A small contrastive image-text model, trained from scratch.
Model: 3.52M parameters, 32-pixel images, encoder moe expert_choice, encoder widths [64, 128, 256], text encoder layers 6, text encoder norm layernorm, text encoder activation gelu.
Training: adam_atan2 at rate 0.00081, 10300 steps, batches of 256.
Data: trained on made-up waving flags, 195000 training examples, 13.5 epochs.
Rows from block 5 of the image encoder of a small contrastive image-text model, named by matrix and row number. Rows with one number within an expert belong to one neuron, the router's apart. Each number is 128 + 32 x the weight over its row's rms, rounded and kept within 0 to 255. All counts start at 0.
Before each expert's rows are labels from the 100 images, of 14848, where the router gives the expert most weight on average: "patch colour" is the nearest of a few named colours to the mean colour under the peak; "strongest on" is what is common among them. Only what is clearly more common there than usual is listed. The data: made-up waving flags. In brackets: how many of the 100.
# router: router (encoder.blocks.5.mlp.router.weight, 4x128), inputs 0-127
# up: expert up (encoder.blocks.5.mlp.up, 4x128x128), inputs 0-127
# down: expert down (encoder.blocks.5.mlp.down, 4x128x128, transposed), outputs 0-127

# expert 2
patch colour: orange (51); brown (46)
strongest on: emblem: no emblem (74); orange (67); brown (66); yellow (53)
router.2 [136  88 128 188  68 118 122 151 162 149 170 116 193 136 155 213  87 142 125 175 145 193 115 182 163 123 121  70 141 112 155 105 111 179 200  70  70 127 132 175 124 111 156 111  97 134 110 169 142 126  91 100 121 101  71 111 131 169 141  94 117  97 120  90 132 124 142 108  65 161 166 147 168 147 157  69 162 159 139 158 140  83 156 140 117 118  91 100 155 136 120 129 112 177 133 138  93 150 159  92 154 169 137 160 126 138  58 103  72 164 140 110 127 166 119 122  78 111 124 120  92  97 134 110 117 147  88  99]
up.12 [ 84 151 108 164 154 126 164 109  79  68 124  53 124 126 105 163 159  97 157 146 153  67 157 141 123 148  92 122 168  98 152 186  74  71 150  59 136 122 112  92 161 139 167 130 137 111 100 159  93 118 151 122  96 140 105 142 118 114 140 123 100 103 104 133 134 146 139 139 118 114 106 154 146 130 136  97  93 125 143 162 166 121 148 158 180 171  90 139 142  73 122 163 113 157 154 176  94  94 168  73 105 160 104 149 106 172 181  98  63 124 143 118  94  95 181 117 186 117 100 108 124  76  97 200 216 114 139 131]
down.12 [172 153 104 123 118 125  76  85 108 139 134 180 189  90 105 153 118  67 132 133 152 118  53 154 121 107 145 165  95 134 136 125  88 163 152 154  67  91 129 202 109 147  99 122 101 167 104 159 113 150 160 155 207  93 148  79  88  86 166 119 148 105 154 189 165 113 147  87 127 133 168 188 123 168 113 111 119 135 185 144 162 127 117 152 103 110 111 191  86  94 124 172 158 137  95 145 110  83 146 120 119 144 126  98  30 116 105 134 108 106 146 149 139 128 100  79 153  59 117 152 109 132 155 132 113 103 130 113]
up.13 [124  84 123 122 162 140  93  70  62 132  93 170 126 102 110 101 171 186 141 165 169 117 130 103  92 170 178 131 114 117 121 186  72  99  86  92 110 147 126  96 128 103 112 109 127  81  92 210  80 144 170 120 103 130 164 146 128 136 100 113  84 181 134 154  93 193 130 180 139 105  69 142 138 122 157 147 107 145 137  89  97 145 138 203  95 124  73 161 169 158  84 160 161 187 167 136 121 143 104 106 129 157 139 143 111  97 151 154  97 142  80 123  73  95 126 134 150 117 129  90 125 176 162 102 164 111 141 168]
down.13 [164 166  78 112  90 111 151 141 144 164 177  99 180  74 146 197 107  72 155 113 139 164  62 161 139  98 103 132 140  96 146 113  72  96 133 146  91 156  79 204 108 179 156  78 110 144  83 186 106 146 100 147 172 143 165  87 115 144 140 119  88 146  94 130 168 117 138  87 156 128 173  97 143 137  92 143  82 165 114 128 170 142 184 128  89 189 145 159 147 133 115 135 152 100 101 144 125 121 156 118  86 126 189 130  95 139  79 170 144 128 131 122 188 159 129  92 128 128 109  89 103 113  99 133 171 146  94  77]
up.14 [129 149 111 138 172 107 124  54 126 121 103 178 134 115 136 174  95 129  84 178 150 140 184  64 141 172 176 118 137  88 134 162 125  72 101 189 156 121 125 105 139 113  98 133 159 142 126 153 133 141 113 150 122 114  99 172 161 148 122 117  93 167 170 161 147 180 113 170  89  83  91 123 137 120 162 214 100  95 183  55 129 104 178 176 128 117 113 163  93 109 102 141 155 132 172 118 134 121 115  96 152 151 152 107 161  94 128 162  95 152  88 144 105  97 163 119 123  98 124  92  92 114 189 151 115  71 214 133]
down.14 [134 124 138 124 158  97 123 103  96 175 149 117 200 122 118 134  97  66 187  93  83 126  59 138 110 116 103 124  82  83 117 103  86  98 145 162  83  90 101 220 145 161 159  90 118 163 105 169 124 143 134 123 154 164 159  88  59 157 135 107 132 120  90 110 146 132 131  99 141 100 142 142 113 126 130 166 158 181  37 158 163  75 200 146  90 148 154 121  94  86 117 124 133 127 114  87 142 127 139 149  68 135  97 176 138 114 108 103  98 153 127 135 150 138 103 139 134 133  49 136 121  76 170  96 103 115  96 127]
up.15 [ 60 115 160 147 129 133 136 134 136  86 120 142 110 116  94 102 163 155 150 148 130 122 215 128 115 204 145 112 180 120  60 142 143 102 120 114 143 108 129 104 191 169 139 131 136  47 106 109 120 150 138 175  95 174  90 165 153 129  91 152 133 176  95 109 132 121 118 164 126 136 124 156 167 152 148 103 180 140 156 133  95 169 102 155 148 126 137 184 184 124 141 153  64  79 172  90 135 137 127 109 168 121 199 102 122 123 151 157 103 150  53 154  57 162 175 137 155 106 182 129 131 133 110 171 162  87 125 131]
down.15 [135  92 119 120 197 116 159 163 142 143 148 108 104 176 145 100  82  82  89 121 106  73 152 170 148 124  97  76 155 121 185  93 111  73 131 146 146  80 117 130 208 125 150 184 143 193  98 112  64 102 119 158 125 149 148 111 151  54  71  90  92  74  81 142 105  93  85 115 144 186 155 134 147 139 108 111 146 159 154 202 149 117 142 102 121 130 169 135 152 132 135 101  94  97  78 134 131  86 111 176  83  80 166 135 131 170 147 108 166 136 111 136 136  99 117 112 151 132  96  92  74 126  98 127 145 109 104 105]
up.16 [147  86 170 171 143 137 103 126 115 158 152  97 141 107 122 180 113 206 136 126 161  95 104 158  97  73 127 149  46 130 140 106 129 143 182  95  99 173 111 100 110 102 114 126 104 142 121 103 121 124 146 140 157 123 171 137 101 170 195 106 134 192 165 108  74 147 151 103 170 114 145 190 118  88 114 182 141 124 124 154 133 133 114 114 150 132 119  96 105 110 121 126 177 162 144 157 134 156 173 148 134 124 172   8  81 106 147 115  94 146 182 156 135 121  86 167 154 210 116  91 143 138 119 155 162 158  81 124]
down.16 [ 98 143 137 156 123 119  89 138 118 132 122 148 151  80 106  95 150 131 152 155 138 110  70 164 103 130  94 119 103 133 155  97  98 154  94  91 113 122 135  91 112 127 149 113 115  94 113 122 143 146 118 214 191 107 143  71 117 136 135 126 106 163  72  98 126 144  79 128 135 158 213 137 158 130  90 157 130 164 110 181 213 145 172 144 108 139 121 139 147 114 114 113 114 122  97 138  48 134 138 164 140  62 190  70  82 155 108 133 126 187 174 163 152 146 110 155 116 122 102  77 134 195 127 137 140 102  67  53]
up.17 [151 107 130  43 114 131 148 126 138 141 201 110 160 130 171 103  74 130  50 127 162 135 127 157 104 132 136  88  96 135 183 155 133 160 130 150  89 127 130 182 126 148  83  95 119 182 148 166  79 140  58 145 136  74 167 122 148 141 146  49 125 113 110 168 136 141 155 144  70 121 111 115 134 124 105 135 119 110  90 129 101 147 190 113 139 143 158  46 154 122 109 117 151 160 180 159 136 148 187 124 139  69 116  70 147 131 124 164 141 119 204 118 110  70 137 185 105 116 174 107 100 121 139 158 131 135 118 158]
down.17 [147 130 163 118 108 144 142 123 128 110  58  73 103  78 168  84 112 116 121 128  99 122 149 123 140 143 146 150 138  95  41 133 106  75  70 120 142 162  92 105  85 101 132  92 154 155 138  86 145  83 152 149 103 134 137 133 128 115 148 167 128 128  78 138 130 188 110 142 170 181 128 108  88 153 114 153 113 184 108 110 137 181 148 113 159 119 142 167 108 149 157 193  98 114 117 146 148  97  44 124 208 132 132 102 129 114 144  81 106 168  69 183 114 132  65 159 178  65 149 116 160 163 109 173 178 135 128 138]

# expert 1
patch colour: pink (46)
strongest on: emblem: no emblem (78); white (68); pink (54); grey (54)
router.1 [131  83 156 118 125 116 153  95  84 134 161 159 112 109  76 111 117 144 136 132 141 105 155  84 178  99 142 101  75  92 183 198 184 108 149 151 129 105  97 164 150 164  99 115  79 141 155 156 114 156 121 166 138 131 141 150 151  93 111 112 155 124 146 156 109 130 101 151 138 156 128 134  76 110 102 155 132  90 135 151 103 153 110  83 121 188 121 120 157  85 118  63 114 126 142 142 186 168 138 208  74  77 113  73 104 153 156 140 121 120 155 105  84  73 172 145 119 174 113 131 196 162 130  82 101  59  76 189]
up.12 [156 140 177  79 108 135 141 133 129 156 187 119 189 165 113 109 115 110 141 130 170 109 126 145 136 123  68 132 138 111 165 134  95 177 121 107 103  86 128 112 165 108 149 144 112 179 161 165 154 124 115  96 132  92  98 158  78  53 160 109 128  79 160 181 145 103 149 138 130  87  86  97 123 109 144 155  77  81 109 115 119  75 114  78 112 151  50  49  98 110 145 142  78 148  83 159 167  68 136 119 113 129 153 154 134 140  94  84 148 176 155  81  88 102 135 163 104 149 120 158 147  80 198 141 112  83 146 151]
down.12 [121  56 119 127  50 134 119 140 160 127 106 155 134  94  55 146 187 123 114 131 135 142 110  70 124 149 150 159 199 107  69  75  81 124 150 154  88 107 134 124 113  98  99 167 171 138 110 186 101 164 150 172 106 149 103 135 165 164 152 120 105 113 168  71 153 104 112 124 152 117 162 103 128 163 167  78 147 129 138  91 135 143  93 136 145 126 114 102 155 132  94 150 129 158 166  90 110  50 103  81 151 123  86  94 114 102 159 109 174 106 146 140 152 174 113 176 107 112 163 139 119 156 156 160  58  76 182 157]
up.13 [139 100 114 127 109 172  86  98 116  92 115  69 167 121 172 195 147 137 145 132 179 134  82 165 160 141 126 148 154 121 135 135 101 141 109 131 142 147 143  75  97  91 165  81 124 123 142 140 141 129 172  65 119 159 141 187 153 191 169 109 116  81  78  93  23 103 113  85 131 168 110  98 141 115 172 102 119 115  97  93  89  81  62 136 107 153  98  92 157  90 154 181 143  98 103 144 162 142 137 116 149 133 104 184 123  92 108 116  76 112 126 125 149 184 131 107 128 112 143 101 124 203  90 159 137 161 113 168]
down.13 [121 131 149 128 148 221 142 111 132  74 139 150 154 189 166 124  96 100 139  69  81 180 178 146  64  59 159 149 100 164 119 150 102 121 148  74 122 142 127 139 139 122 102 178 141 121 159 101 147  88 111 104 132  82 151 124 134  94 119 183 111 141 157 152 150 101 165  97 184 116 116 160 186  92  97 152 116 111  89 177  79 138 108 145 112 156 172 157 138 144 156 191 140 129  95 147 123 106 149  97 153 116 163 125 125 120 161 125 102 167 155 146  91 112 108 135  93 113  61 104  54 115  88 154 147 191 177 116]
up.14 [138 143 152 115 129 150 114 134 149 114 112 135 114 156 112 144 141  95 125  77  74  88  84 131  99 157 114 129 180 159 152 100 152  84 190 192 168 133 135 167 133  77  94 188 177 161 166 121 154 139 151  93 117  79 123 123  88  33 142 146 110 106 188 137 178 129 125 101  67  95 131 116  97 123 166  85 127  95 171  82 157 125  70 122 176 128 134  92 105 123 132 106 145 105 123 108 106 127 133 186 147 175 127 165 131 139 138 140 123  80  87 141 182 153  70  68 174 116  97 117  88 150 124 158 123  87 156  72]
down.14 [141 135 171 180 121 135 165 133 100 176 132 100 134 123 138 150  91 163 100 126 149 154 101 134  99 148 151 118  92  57 120 150 122  68 101  94 140 127  78 137 151 193 161 100 165 159 131 155 171  82 170 137  89 133  73 133 121 146 129 124 125 148 125 157  56 114 132 111 114 165 143 112  90 151 153 107 144 147 134  99 103  87 154 125  98  78 132 163 143  80 181 123  73 134 157 159 165 137 149  76  81 112 166 132 149 100  94  62  78 168 141 135 131 133 101 215  63 173 193 132 195 134 131 151 150 133 113  85]
up.15 [105 106 126 132 156 176 141 149 115 145 149  90 163 183 133 155 130 149 161  77 154 113 161 157 111  41  64  40 136 121 141 166 160 202  91 101 150 142  54 136 144 108 126 157 157 164  90 123 116 136 134 129 122 130 116 169 105  81 152  58 134  78  71 169 127 145 129  89 142 138 109  96 123 149 129 124 135 137 179 202 177 116 103 149 149 134  65 118 177 127 131 107 139 136  76 160 124 153 145  95 108 154 167 113 108 123 110  64 100 119 130 118 113  82 127 126 191 135 102 136 152 172 106 156 154 109 114  76]
down.15 [153 119 118 172  82 170 112 156 117 130 104 111 189  81 158 112 101  70 138 147  95 138  81 143 111 162 228 150 167 116 114  67 135 124 132 115  62 184 155 108  47 136  97 173  68 158 162 143 166 191 132  97 105 102 107 126  76 123 151 150 128 127 143 134 106 155 130 148 106 102 189 107 122 113 145 109 111 129 129 150 152 107 110 155 106  86 100 179 111 142 112 101 137 132 166  86  66 128 146  90 170  78  87 111 105  74 141  95 169  77  99 153 123 113 119 154 142 114 159 185 163 141 152 175 126 117 124 112]
up.16 [163  67 112 167 134 129  92 135  94 124 145 177 152 181 166 231 133 157 156 130 193  90 109 154 200 144  86 134  89 147 148 151 118 148 109  83 150 142  88 140 102 106 111 153 102 137 148 173 117 125 115  65 136 176  98 119 115 165 119  60 177 155 164 102  55 135 122 144 122 199  59  87 116  93 111 102 139  94 133  77 115  71 131 161 128  97 112  66 154 151 150 104 109 135 154 149 135 105 144 110 116 158  94 135 132 124 121 128 122 161 157 115 142 163 139  75 150 133 140  95 140  89 134  68 117 106 115 155]
down.16 [148 127 148 121 117 106 151 130 125 150  41 136 185 141  99 108 202 118 138 135 137 115  62  99 111  93 179 189 146 171  75  98 137 106 142 112 181  72 168 119 148 118 110 154 144 104 110 127 103 124 118 121 126 182 120 132 126 121 116 173 115 146 208 122 106  79 124  92 144  92 150 121  99  73 178 101 128 156  42  60 149 118  96 146  97  98 118 194 121 115 104 165 163 128  74 154 122 136 136 115 143 152 102 148  99 141 136 139 155 136 158 193 159 100  59 126 141 129 125 133 124 131 160 146  80 152 203 125]
up.17 [174 160 106 102 120 129 129 156  48 133 157 105 160 132 128 202 147 171 149 214 109  80 141 130 159 183 140 137 109  71 156 183 130 158  71 111  92  82 108 145 133 150 135 152  92 108 103 146 123 129 134 138 121 137 132 126 107 134 202  79 139 198 123 136 102 174 103 152  92 157 117 171 133 144 128 108 167 161 156 119 144 128 143 124  62 130 129  82 170 156 114 108 140 155 101 173 206 113 167 109 106 146 126 120 138 125 146 139 122 165 148 112  86 144 129 209  83 160  83  73 152  86 152  89 127 111 115 168]
down.17 [136  76 144 137  93 113 147 129 137 164 111 189 144 154 161 124 173 170 138  70 148 135 150 103 112  98 178 148 106 155 156 135 145 140 136 142 124 128 158 132 151  67 136 127 131  72 112 165  87 255 114 116 112  99 104 142 140 162 130 150 103 116 215 147 150 116  97 124 155 106 137 116  96 107 187 139  87 124  89  76 180 104 144 151  97 109 112 133 125  94  48 167 168  90  94 107 116 110 134  85 117 148 133 101 131 159 203 119 135  91  99 149 152 156 106 163 135 102 118 140 109 123 136 168  69 160 168  94]

# expert 3
patch colour: black (52); blue (40)
strongest on: blue (74); purple (60)
router.3 [124 142 147 101 172 147  83  97 124 125  81 139 107 159 161  97 181 113 116 105 103 106  95 146  71  93 132 150 116 199 138  71 131 160  93 177 146 115 177 115 171  87  92 158 148 164 155 103  99  49 167 126 118 120 180 171 116 140 124 131 130 131 149 198 179 105 133 116 173 105 100  83  92 123 142 173  97  97 129  79  97 118  92 118 157 123 137 156  84 140 122 109 163 110  97 119 141  61 113 145 182 122 160 151 153  93 135 173 161 104  82 212 139 127 102  94 167  48 102 157 103 141 143 111 137 128 143 121]
up.12 [ 51 135 143 150 152 170 134 100 121 124 100 120  43 147 126 107 154 150 117 186 152 104 146 162 108 134 118 180  97  68 118 127 109 137 157 120 121 150 115  58 188 116 129 117 110 102  86 156 106 109  89 169 123 143 125  98 110  91 177 174 180 187 135  96 106 118  82 138 162  92 112 170 109 126 113 185 153 134 160 114 176 154  54 119 169 195 175 176 148 154 133  91 112 109  88 108  92 117  70 116 155 169 131 101  92 132 133 148 134 175 169 115 127  97 124 101 142 162 113 124 114 160  59 152 143 127 117  79]
down.12 [137 151 186 157 149 166  99 127 118  44  88 126  80 135 131 124 124 151  91 133  68 164 134 103 140  86 200 123 143 165  99  75 138 147 126 155 183 152 103 119 184 155  97 111  99 145 119 123 115 120 185  97  94 175  99 145 119 122 144 119 172 108  70 119 121 151 128 108 178 138 109  71 149 111  92 123 168  76 144 130  74 111 136 172 120  68 194 170 169 113  95 112 107 109 109 132 173 157 121 166 113 119 135 187 187 101 167  92 119 126 150 111 108 161 153 126  83 116 130 198 143 133  89 106 144  91 165  88]
up.13 [ 95 111 154  86 167  91 128  88 124 210  99 115 156  75  88  99 105 140 125  81 198 125 118  68 147 147 120 166 120 109  83 125  86  47  90 131 108 102 126  91 135 161 129 107  97  68 102 138  97 156 190 179 137 114 138 178  88 163 126 131 105 137 131 107 101 163 120 190 167 127 105  97 142 125  81 158 114 176  74 101 170 151 120 150 113 123 132 159 127 125 110 134 157  96 167 183  94  83  97 138 105 129 141 115 107 111 168 185 169 144 107 108 165 109 178 141 146 148 113 147 180 114 105 188 156  94 159 147]
down.13 [144 113 124 107 130 108 144  88 103 151 135 104 153  83 107 161 156 140 142 113 149 137 114 173 143 146 115 122 106  75 148 180 104 163 132 118 168  71 111 159 123 147 112  93 131  97  46 164  64 187 106  95 166 115 141 113 152 131 123 111 119 166 141 119 118 106 186 173 117 159  96 131 148 120  67 132 105 110 145 128 108  56 144 111 104 112  76 116  85 134  35  92 223 167 141 126  90 149 175 155  73 114 130 113 196 138 112 135 110 163 181  90 117 119 196  98  78 131 130 102 131  71 133 103 114 133 131 119]
up.14 [138 129 153 101 182 103 118 129  74 109 120 163 120 102 137 141 111 180 117 136 206 154 203  74  69  84 164 153 122 130 147 172 142 123 153 121 182 139 132 120  44 127 116 168 105 106 170 128 132 149 127 144 126 157 143 159 110 137 146 157 117 123 159 149  99 149 110 163 135 122  63 112  63  95 124 174  63 123 130 151 117 165 149 106 100 125 156 134  97 153 137 130 169 126 166 141  98 142  96 137 120  45  88  37 124  84 114 129  65  82 160 133 150 107 120 181 144 142 133 128 145 100  71  88 122 123 181 154]
down.14 [134  99 105 159 152 144  93 162 157 113 108 131 137 118 177 145 105  91 136 141 137 167 128 244 108  72 146  94 129 163 158 126 163 193 161 114 111 176 155 158 151  89 110  87 110  83 109  57  79 155 133  57 149  71 127 132 138 119 159 106 164 112 110 127 113 113 136 103 124 134 134 157 159 143 144 152 142  89  85 153 100 131 149 107 136 127 117 115 160 117  98 143 163 111 127 121  93 148 133 187 132 123 150 108 145 131 138  84  65 140 186 161 122 141 142  60  58  63 100  87 104 151 101 103  79 169  80  82]
up.15 [101 157 163 110 121  96 122 138  88  93 163 159 122  99  88 128 142 157 125 165 223 105 167 105 108 120 129 169  36 158 126 136  99 136  93 137 165 165  90 136  89 135 128 109 128 149 156 144  97 148  99 188 139 144  84 121 134 105 123  86 138 128 121 141 101 146 129 117 154 110 113 111  32 107  75 160  99 101 150  88  51 103 116 140  88 168 119  78  93 122 108 144 116 111 120 133 182 166 127  97 114  52  83  66 150 119 155 119 144 114 154 136 100 107 179 124 117 170 138 135 199 104  62 109 142 159 128 152]
down.15 [149 121 113 172 170 125  68 162 163 160 127  89 132 116 154 143 129 105 179 139 154 144 169 224  36 100 120  82 129 166 108 114 147 141 152 107  95 142 136 122 124 121  86 136  99 142 113  91 125 148 121 147 138 120 109 143 145 134 109 130 133 106  76 148  87 135 164 144 126 105 131 166 190 111 158 149 181 127 152 222 145 190  98 197  87 113 120  93 146 163  97 148 101 164 131  97 128 174  89 163 177 117 115 124 105 129 111 127 152 141  61 111 162 131 140 113 155  62 167 140 154 198 101 140  82 160 136  92]
up.16 [126 114 184 148 102 122 198 156 178 115 164  99 114 141 127 197  42 119  93  96 152 149 131  65 144 130 186  63 142 102 113 173  95 136 175  93 113 147 137 108  82 109 141 158 130 129 184 168 160 120 151 143 122 108 110 105 162 126 133 151  93 101 113 127 130 129 165 115  59 203 173 111 159  99 126 139 156 120 187  79 118  76 144 141 146 116  74 154 163 121 120 161 123 156 112 119 187 113 130  93 122 137 128 110 134 124  75  57 125 143 115 150  76 150 128 140  49  93 100  86 145 153 149 144 103 101 143 115]
down.16 [ 94 155 102  79 133 147 117 161 101 132 187 121 135 119  81 132 155 100 176 153 130  79 166 157 163 129  82 152 144 133 147 146 108 147 103 149 167  47  81 146 160  86 135 119 101 104  36 124  93 155  70 151 154 149 152  79 123 135 125  94 169 140 125  85 144 143 119 175 133 135  98 203 184 151 111  83 136 160  61 153 152 100 149 120 108 147 151 137 136 180  66 114 115 101 127 140  87 146 103  89  77 110 118 145 138 145 139 188 120 157 127  99 152 124 163 103 177 198  99 121  82  80 119 149 114 128 125  85]
up.17 [135 130 139 144 131 148 108 131 126  92 109 195 144 111 153 132 109 170 146 113 130 130 138 109 102 112 178 108 127 143 127 118 147 130 191 108 155 188  85 168  80 106  94 140 110  88 161 136 109 126 142 175  67 120 142 142  98 122 120 173 157 173 146 119 119 118 144 107 159 118 120 144  91 101  96 122 117 134 111 137 121 159 141 142 114 118 137  92  91 140 160 180 137 136 123 106 176 194 103 127 115  24 121  62 166  92  91 123  87  93 147 171  88  53 116 164 123 163 203 116  81 168  60  42  91  92 106 155]
down.17 [179 164 150 168 166 182  90 138 117 120 147 139 165 114 131 153 130 110 170 136 148 145 106 188  91  45 150 115 126 196 185 123 204 169 127 102 164 109 112 125 148  90 125 101  96 116  83  98  89 120 150 107 141 115 128 124 128 126 107 123 196 124 106  86 156 143 155 131 150 104  97 183 169  99 154 184 116 125  78 118 146 131 134 162  50  97 103 161 131 168  93 161 113 180 154 116  99 189 113 185 116  79 126 128 185 100 118 144 103 173 185 132  67 118 132 115 120 163 120 123  95 127 113 166 144 177 130 129]

# expert 0
patch colour: green (91)
strongest on: green (85); teal (70); plain field (40)
router.0 [123 179  78 135 147 121 149 161 120 108  54  94  86 111 127  79 125 130 135  97 126 120 152  93 103 195 147 184 145 123  50 164 110  78  63  98 160 153 108  39  70 172 150 153 173  88 119  74 147 147 140 135 139 166 112 125 104 120 130 168 131 126 115 107  72 158 117 138 148 108 129 139 134 127 115 114  94 164 118 128 199 173 149 172 114  98 152 122 120 143 136 190  94 111 150 111 106 154  91  89 108 148  92  97 100 116 141  83 121  99 107 102 152 132 113 153 157 156 190 117 152 100  99 200 151 152 184 128]
up.12 [166 113 110 134 173  92  90  95  82 100  80 129 148  87  92 103 125 135 130 101 115 158 105  99 168 155 150 123  99  92  85 166 172  55  93  74 120 150 108  86 100 167 104 102 168 113 187 117 121 139 200 142 142 138 162 103 143 113 134 141 125 116 127 129  22 148  78 118 147 166  80 159  89 100  96 170 146 138 128  96 112 173 154 144  72  78 136 101 160 158 140 120 118 141 163 126 165 171 110 144 117 125  78  98 122 117 130 118  93 120 128  89  75 120 153 134 143 162 153 135 213 105 110 141 165  63 135 173]
down.12 [170 142  67 147 113 149 181 127 112 118 152 144 139 172 154 118 158 114 109 115 149 118 152 185  91  51  78 118  90 163 174 124 157 249 118 128  85  93 163 193 154  84 111 141 129 133 107  79 105 105 103 112  96  88 137 136 124 168 126  49 154 114 100 139 146 100 130 106 141 121  72 111 162 149 127 166 180 104 150 120  84 106 136 134 115 194 147 136 174 113  96 179 110  86 137 156 160 119 158 109 121  78 141 122 109 167  90 134  81 152 175 154 133 143 152  87 140  89  92 141 108 111  81 148 126 152 136 108]
up.13 [ 82 129  83 113 148 118  82 123  91 143  91 132 143  99 111 122 110 130 161 154 118  87 112 174 107 143 106 149 123 143 151 146 112 144  92 120 159 141  51 141 148 175 165  49  94 100  99 128 135 130  92 123 139 136 114 147  68 130 155  72 181  91 125 135  84  92  85 169 136 143 154 114  98 148 130 147 144 132 162 208 125 134 101 124 188 170 146 142 132 109 148 137 104 167 142 183  76  74 125 193  98 128 132 118  86 202 149 100 105 122 142 153 136  88 153  86 180 148  77 127 156 113 123 136 223  92  95 165]
down.13 [141 132 160 108 132 112  73 140 124 119 144 167 182 160 144 186  98 122 123 132 132 161  40 106 109 172 142 142 112  85 147 118 149 133 102 114  82 168 155 132 115 128 105  63  86  90 151 126 127 130  68 160 161 122 142 142 150 113 151 119 122  99 104 157 175 159 161 102 168  62 147 148 101  96 107 148  75 133  92  62 139 120 208 114  74 125  71 107 175 100 105 129 168 156 139 159 201 123 138 121 175 173 103  78 152  90  78 161  74 120 111 126 117 125 117 187 108 111 132 105 149 148 182  96 132  97 142 163]
up.14 [175 137 115 144 166 142 120 169 107 151 151 120 146 155 118 175  82 134 136 198  88  79 109 162 162 142 121  75 130 118 150 189 166 209 104 143 152 141 132 121 162 136 181 126  94 188 114 130 123 130  75 116 129 160 100 131  94  76 130  67 117 110 132 150  93 109  95 151  65 186 129 121 118  97  77 142 120 132 132 150 148 126 114  59  93 146 153  33 186 100 119 110 122 163 168  79 156 181 114 159 130 174 138 133 110 149 149 123 133 129 126 102  67  60 124 166 115 143 127 118 132 144 125  58 104 135 108 111]
down.14 [178 120 155 140 135 143 131 176 150 128  73  97  97 172 143 132 119  80  42 168  56 152 121 143 166 107 206  68 140 158 133 138 179 124 128 123 111  97 127 127 149 141 101  98 111 157 150 134 161 107 110 142 117 143 132 166 148  84  61 126 159 108  84 131 121 117  89 121  91 199 180 141 140 119 104 101 141 109 139 171  98 168 133  96 121 130 195 104 180 111 149 123  85 134 157 100 177 155 114 172 105 184 148 141 131 156 118 114 126 144 106  75  74  69  89 111 110  89 158 129 137 167 145 114 115  98  56 162]
up.15 [111 129 155  63 160 141 154  77  33 157 147 119 119 141 185  87 129 139 107 156 158 114  85  87 153 129 128 119 112 104 180 142  67 126 168  88 112  99 107 143 181 112 114 168 119 122 159 159  96 130 104 135 101  66 119  93 119 107 129  73 153 102 186 137 119 150 190 139 156 125 102 185 117 104  86 134 117 107 151  98  92 114 123 105 185 196 146 122  69 166  71  89 111 153  73 128 183 102 127 104 107 110 155 168 144 140 119 147 154 158 170 130 130 133 179 142 102 141 166  66 111 137 191 108 110 117 116 151]
down.15 [126  78 113 162 147 122 122  99 162 110 129 156 180 104 126 122 107  72 116 102 158 155 173 144 140  91  81  37 115 143 169 131 174 117 177 149  47 137 134 175 117  86 150 113 119 159  98 167  58 168 138 125 211  70 131 149  98 114 119 159 111 102 144 109 157 140 132 153  85 154 113 110 130  97 176 149  48  99 183 182 141 121 135 111 148 150 100  55 149  65  84 137 138 175 147 130 111 119 136 138 110 153 119 133 129 134 104 128 110 145 121 154  88 112 148  79 147 104  73 121  88 138 138 114  94  79 104 132]
up.16 [118 118 123  78 134  92 136 157 118 137 180 147 124 151 165  97 103  70 101 162 106 155 118 172  94 110 161 119 127 178 159 149 125 150 133 133 116 116 132 146 119 169 112 190  74 127 167  83 182 104  35 132  73 129  65 122 167 137 116 139 121 130  77 151 196 144 124 175 125 126  78 130  99 117  99  84  93 137 118 165  90 137 144 153  94 120 168 163 134 184 125 158 157 127 130 120 137 107 122  64 178 129 127 143 143 109  70 183 136 125 111 118  92  10 148 142 104  96 100 133 103 133 164 141  81 102 114 155]
down.16 [129 183 133 139 100  96 126 161 105 123 108 124  76 115 148 167 134 133 130  65 117 125 143 126 157 118  77 152 117 146 137  74 105  71  88 137 135 132 146  91 117 169 154 147  75 129 119 143 104 113 136 166 144 185 134  82  79 141 134 183 106 150 171 121 118 120  66 168  96  67 165 175  99 135 107 103 141 159 109 112 166 127 111 104 148 111 168 157  94 158 107 163  97 166 112 138  70 128 172  88 122 125 140 182  60 201 138 189 150 147 146 160 217 129  89 138 134 150 139  73 157 110 120  80 154 159 106  71]
up.17 [ 87 113 124  92 137 160 163 131 149 100  69 133 104 172 159 156 105 108 155 123 107  71 113 170 134 114 129  96 166 174 127  75 149 173 122 142 148 180 143 130 153 142  99 117 127 181 162 135 181  34  97 180 114 137  78 129 153 130 184 109 167 134 149 129 171  97 138 156 135 121 155  54  97 146 160  77 160 130 184 158 131 112  81 143 156 147 126 145 114 118 194 158  90 105 142 103 120  88 121  91 143 131 133 199 104 143 105 137 151 146  88 117 123 155  59 105 197  75 160 182 168 138 138 135 122 115 118  95]
down.17 [ 84  76  78 111 105 122 165 100 152 126  92 169 133 128 126 179 151  59  71 139 132 176 161  77 190  98 176 110 103 180 144 108 135 105 151 101  99 115 158 127  91 179 142 131 158 113 118 167 133 115 108 131 123 179  95 185 113 144  76 104  89  91 196 128 167 137 135 144 108  85 135 104 117  86 110  86 113 140 148 153 136 157 161 100 121 106 118 134  94 100 147 194  92 193 150 153 128 121  98  91 122 153 123 165  98 108 110 170 149 159 143 128 160  99 103 135 150 168 184 130 151 148 201  87  88 174  84 163]